config = dict(
    dataset='drawn small creatures on textured ground',
    image_size=24,
    encoder_norm='groupnorm',
    encoder_kernel_size=5,
    fusion_encoder_width=128,
    fusion_encoder_mlp_ratio=3,
    fusion_encoder_fused_qkv=False,
    fusion_encoder_positions='rope',
    eps=1e-08,
    weight_decay=0.03,
)
Rows from block 4 of the image encoder of a small image-text matching model, named by matrix and row number. Rows with one number belong to one channel. Each number is 128 + 24 x the weight over its row's rms, rounded and kept within 0 to 255. All counts start at 0. After the name is the row's rms in percent of the matrix's.
Before each channel's rows are labels from the 100 images, of 14848, where the channel reaches its highest value: "strongest on" is what is common among them; "peak on" is the class under the peak. Only what is clearly more common there than usual is listed. The data: drawn small creatures on textured ground. In brackets: how many of the 100.
# convs0: expand pointwise conv (encoder.blocks.4.convs.0.weight, 192x32x1x1), inputs 0-31
# convs1: depthwise 5x5 conv, stride 2 (encoder.blocks.4.convs.1.weight, 192x1x5x5, trained with AdamW), a 5x5 kernel
# convs2: project pointwise conv (encoder.blocks.4.convs.2.weight, 48x192x1x1, transposed), outputs 0-47

strongest on: small (83); orange (54); colour: pink (36)
peak on: body (75)
convs0.177 152 [ 97 138 144 169  93 134 145  97  92 138 110 158 117 113 128 145 163 109 144  75  97 100 173 138 117 120 120 139 127 136 153 119]
convs1.177 101 [123 138 146 139 143 143 147 160 155 152 153 150 143 158 156 138 149 145 169 170 120 119 130 171 165]
convs2.177 109 [131 127 128 141 129 150 135 155 100 123 112 117 108 152 138 103 178 127 103 153 100 158 116 144 134 117 123 125 135 125 173 122 138 149 115  81 134  91 133 146 140  40 153 167 140 127 115 131]

strongest on: grey (65)
peak on: body (37)
convs0.124 075 [115 124  98 142 169 119 178  84 123 113 131 100 174 143 140 146 141 102 154 144 101 133 116 105  84 110 145 116 126 153 131 103]
convs1.124 069 [155 156 142 150 109 148 175 144 135 143 175 153 112 127 124 106 127  74 125 111 167 120 126 110 121]
convs2.124 081 [145 158 120 100 117  77 120 129 110 117 123 106 124 115 118 148 141  96 177  84  94 123 139 145 164 143 137 146 101 170 135 163 153 126 149 163 114 123 144 146 163 116  86 102  98 143 116 122]

strongest on: spider (41); creature: caterpillar (26)
peak on: body (34)
convs0.5 089 [142 145 145 170 129 110 149 112 122 103 141 151 145 121 130 130 170 122 113 122 137 102  77 141 128 129 134 180 176 131  89 161]
convs1.5 114 [101  79  90 116 119 109 116 133 147 144 145 132 138 154 140 150 143 120 120 132 155 134  82  76 100]
convs2.5 104 [166 151 128 146 165 131 147 138 137 120 170 132 111 138 139 140 145 106 138 153 128 136 122 109  99  95 101 122  95 114  82 136 127  61 136 138 131 123 123 136  79  83  88 130 156 114 134 161]

strongest on: black (100); small (68)
peak on: body (93)
convs0.32 132 [100 127 144 181  95 101 111 144 159  77 118 143 154 123 165 102 120 114 112 146 146  96 135 127 113 155  98 155 124 147 132 149]
convs1.32 105 [109 104 125 134 130 109 160 150 134 152 140 123 131 175 155 121 128 150 157 187 122 149 165 156 144]
convs2.32 114 [106 119 153  83 142 156 137 125 130  99  88 131 101 187 149 173 159 134 145 110 123 127 116 121 135 138 104 145 147 156 130 145 114 149 120 113 149  69  98 114 145 117 157 107 153 150 103 104]

strongest on: black (79); small (76)
peak on: body (91)
convs0.95 144 [130 121 145 145 145 132 130 151 106 100 164 120 107 136 137 141 108 120 122 179 177  58 108  97 116 116 145 141 146 136 152 125]
convs1.95 104 [143 120 140 150 129 143 118 138 165 146 133 142 141 153 136 148 154 164 171 159 136 163 159 172 159]
convs2.95 099 [ 95  88 114 106 130 155 139 120 125 150 134 142 112 147 135 147 145  75 141  97  96 159 165 131 133 147  96 143 127 141 130  80 125 163 112 147 149 114  91 133 117 172 100  96 113 139  90 112]

strongest on: white (96); small (60); creature: snake (28)
peak on: body (77)
convs0.39 137 [180 155 105 152 143 128 132 106 123 102 137 134 113 148 154 124 122 103 139  87 113 146  76 155 153 114  84  91 111 139 136 134]
convs1.39 115 [119 131 124 131 123 122 127 140 156 131 137 143 168 177 134 147 153 169 177 173 131 142 140 155 157]
convs2.39 127 [170 124 116 138 115 148 181 127 151 182 101 132 108 152 152 102 128 142 107  81 136 109 116 129 145 165 108  94 100 129 125 109 143 134 131 120 116 108 129 123 141 135  85 107 138  87  75 123]

strongest on: white (91); small (75); creature: snake (27)
peak on: body (75)
convs0.159 102 [142 151 147 131 146 106 107 164 174 113 120 114 155 148 156 111 121 109 115 112 157 106  90 165 120 162  98 118  95 124 104 164]
convs1.159 086 [138 132 132 108 109 130 151 134 115 164 125 124 148 178 162 167 151 165 161 133 118 160 160 142 153]
convs2.159 086 [107 158  80 109 188 133 116  99 136 130 138 181 107 126 143 157 107 153 152  97 190 110 172 133 107 134 117 175 125 147 114 132 142 112 123 126 108 124 121 147 119 140 151 123 119 116 133 139]

strongest on: large (70); starfish (35)
peak on: body (88)
convs0.110 100 [104 129  94 146  70  98 131 152 127 107 150 125 138 135 170 135 123 107 109 117 100 135 144 101 135  87 157 134 139 145 179 144]
convs1.110 143 [134 117 109 111 124 122  89 107  78 103  90  77 103 110 136 107  87 102 127 129 118 114 116 140 129]
convs2.110 114 [132 101 131 174 136 139 115 178 117  88 117 116 131 111 164 147 128 124 145 131 170 147 122 144 144 115 138 132  55 121 125 131 143 138 129 105 147 126 122 121  73 158  82 103 141 159 133 116]

strongest on: brown (100); small (56)
peak on: body (96)
convs0.121 120 [167 158 132  94 101  93 145 124 171  99  97 163 151 108 143 124 162 115 163 159 130  91 151 115 131 121 122 105 138 146 125 129]
convs1.121 102 [ 97 159 111 119 129 129 137  99  81 151 141 152 165 137 137 145 152 158 167 146 115 152 158 150 149]
convs2.121 100 [133 111 139 100  87 113 136  85 159 126 114 136 104 142  91 175 167 111 147 155 128 146  82 139  93 136 132 127 120 139  92 124 108 132 154 127 164 175 145 140 114 109 158  89 138 146 135 109]

strongest on: black (63); fish (36)
peak on: body (98)
convs0.141 103 [ 92 138 145 138 122 151  85 126 124  86 119  93 123 132 173 120 129  99 137 118 153  91 104 178 135 145 106 168 117 121 113 139]
convs1.141 079 [111 152  94 111 140 126  89 144 157 135 157 135 170 144 123 139 152 140 161 140 143 127 114 191 129]
convs2.141 091 [118 132 178 111 122 120  91 141 138 146  91 124 133 103 166 141 116 125 108 137 151 111 177 166 137 111  78 136 168 161 140 127 116 127 173 134 101 124 104 161  86 123 110 142 152 143 137 127]

strongest on: brown (32)
peak on: body (33)
convs0.88 076 [113 106 115 146 162  88 143 130 123 152 167 134 136 117 109  78 155 144 133 143 138 131 115  79 122 105  64 146 128 127 118 125]
convs1.88 065 [168 137 112 166 144  92 134 142 129 148  98 117 171 131 130 157 165 118 157 117 111 147 123 167 149]
convs2.88 054 [146 141 124 151 142  90 123 145 146 132 119 103 132 149 128 162 138 166 110 127 110 176 113 107 147 163 121 159  94 101 118 172 118 156 110  93 126 140 128 151 114 173 160 171  99 101 123 108]

strongest on: black (53); snail (41)
peak on: body (100)
convs0.46 115 [103 138 147 154 156 118  93 104 138 126 121 164 117 128  93 102 179  95 101 132 177 118 106 151 159 124 138 140 144 133 149 102]
convs1.46 076 [128 125 141 102 116 130 112 112 139 130 141 124 136 169 149 109 136 144 176 181 119 124 160 169 169]
convs2.46 120 [158 130  99 123 130 140  99 134 132 125 101 129  90  97 110 119 102  97 161 131  82 118 107  93 137 109 121 109 150 102 135 117 146 166 120 132  93  91  95 190 102 106 100 111 117 137 130 101]

strongest on: brown (86)
peak on: body (97)
convs0.76 132 [168 143 153 148 141  98 131 124 127 125  85 149 134  91 177 142 160 146  72 132 145 139 149 122 126 144 131 157 128 164 109 125]
convs1.76 081 [135 132 123 122 132 128 144 124 134 129 149 155 111 152 155 121 153 179 186 143 117 153 144 153 180]
convs2.76 103 [102 133 163  80 117 156 161 167 120 120 112 120 126 124 164 157 124 150  95 161  89 116  99 150 126 119 147 149 103 168 152 108 131 126 135 109 146 146 153  91  99 101 138  92 120 140  94 114]

strongest on: white (42); starfish (32)
peak on: body (30)
convs0.94 072 [140 148 157 111 119 141 126 116 110 128 102 137 179 147 116 134 118 142 120 146 125 227 125 101 129 129 122 149 142 132 118 125]
convs1.94 093 [100 117 122 115 131  74 119 142 110 148  76  95 112 139 127 110 145 157 110 121 174 132 156 123 147]
convs2.94 068 [138 135 104 108 135 111 135 165 124 151 102 141 118  99 151 130  91 138 207 129 153 132 169 128 143 149 141 139 148  69 130 120 137 128 139 169 150 132 104 154 159 126 161 126 125 129 161 115]

strongest on: white (79); starfish (58)
peak on: body (95)
convs0.63 065 [120 122 190 149 108 140 129 149 125 130 115 111 159 143 143 125 112 130 128 121 139 126 125  84  88  78 141  93 160 148  85 120]
convs1.63 099 [140 102 139 133 112 131 104 113 132  88 101  90 117 102 109  72 108 127 114  79 110 103 114 139 130]
convs2.63 083 [145 134 149 151 110 123 152  89 123 119 101 158 138 132  86  97  82 122 106 130 131  98 148 103 169 132 153 118 153 180 179 102 112 151 156 125 113 145 171 132 129 119 129 119 111  95 141 138]

strongest on: small (61); snail (45); creature: fish (30)
peak on: body (100)
convs0.137 121 [133 136 131 152 137 104  68 118 123 112 117 125  86 108  93 146 149 123  96 119 140 117  91 149 135 136 135 113 130  69 112  88]
convs1.137 100 [150  92 100 136 129 128 131 154 152 127 116 156 177 152 123 119 162 178 159 144 112 131 154 144 148]
convs2.137 118 [106 159 115 147 137 119 132 146 145 121  86 140  99 125  85 117  94 118 122  76 130 115 138  88 167 118 173 149 121 147 123 110 143 162 151  74 118 157 126 116 118  91 120 130 137 143 153  95]

strongest on: grey (56)
peak on: body (70)
convs0.44 084 [128 150  77 150 144  88  65 135 141 146 136 111  99 114 140  94 129 160 129 127 118 154  96 141 114  99 112 112 128 140 160 139]
convs1.44 084 [124 130 124  95 108 128 120 102 157 101 110 136 130 108 101 118 121 119  94  91  93 130  87  69 126]
convs2.44 080 [133 141 122 121 133 155 130 179  79 154 102 156 144 123 164 103 123 157 125 140 123 156 129 124 104 158 100 170 131 148 154 141 126 131 162 115 150 133  67 114 131  98 113 133  82 147 104 127]

strongest on: black (42); grey (42)
peak on: body (67)
convs0.12 076 [119 138 155  97 115 127 104 148  96 114  92  90 128 121  92  84 131 154 120 125 110 138 114 131 129 137 135 133  56 135 125  91]
convs1.12 093 [119 116 121 120 155 109 110  96 103 112 123 110  85  88 112 141 105 110 108  84 150 137 101  83 125]
convs2.12 097 [147 120 165 132 151  98 152 133 129 168 139 128 112 139  78 102 144 105 133 171 121 120 185 152 131 113 142 155 126 110 118 114 165 134 163 129 107 132 119  80 120 106 161 105 104 150 141  93]

strongest on: snake (62); teal (45)
peak on: body (28)
convs0.168 065 [156  98 114 167 100 114 121 127 114 107 115 105  85 167 110 145 140 103 152 145 158 157  96 142 108 123 118 116 141 179 121 152]
convs1.168 070 [165 173 131 127 162 145 123 146 153 124 105 131 142 128 176 175 141 141 150 144 116 140 108 163 147]
convs2.168 056 [150 109 118 178 102 191 123 152 154 119 148 151 117 141 118 143 160 119 121 125 124 131 144 137 169 131 146 128 134  86 177 116 140 141 129 133 103 171 117 125 133 173 107 112 154 154 130 171]

strongest on: grey (32); black (27)
peak on: body (37)
convs0.27 077 [ 99 138 103 114 143 170  87 138 117 102 129 129  87  91 149  99 145 149 117 142 136 197 122 137 110 119 114 107 149 122 116 135]
convs1.27 068 [123 114  85 155 110 165 139 120 133 154 102 105 121 108 117 157 147 115  82 100 100 150 113  98 104]
convs2.27 071 [113 147 100 138 110 138 136 106  91 112 150 156 173 131 124 105  95 114 150 101 159 132 106  90 144 128 126 130 135 139 174 128 134 125 161  74 144 159 131  97 145 131 107  89 114 173 154 149]

strongest on: grey (52); black (38)
peak on: body (36)
convs0.35 079 [121 142 133 108 110 146 108 133 104 140 109  99 131 118 108  85  81 151 112 131 121  89 117 196 141 111 134 147 147 127  87 142]
convs1.35 106 [134 135 139 130 106 116 117 114  81 103 139 105 114  77 123 106 135 116 103  85 102 125  85  95 137]
convs2.35 098 [142 123 102 164  97 131 137 169 130  93 145 116  71 155  79 115 115 103 153 138  94 122 142 142 128 153 166 111 138 110 169  99 165 133 119 124 165 129 125 127 154 113 108 125 141 149 163 139]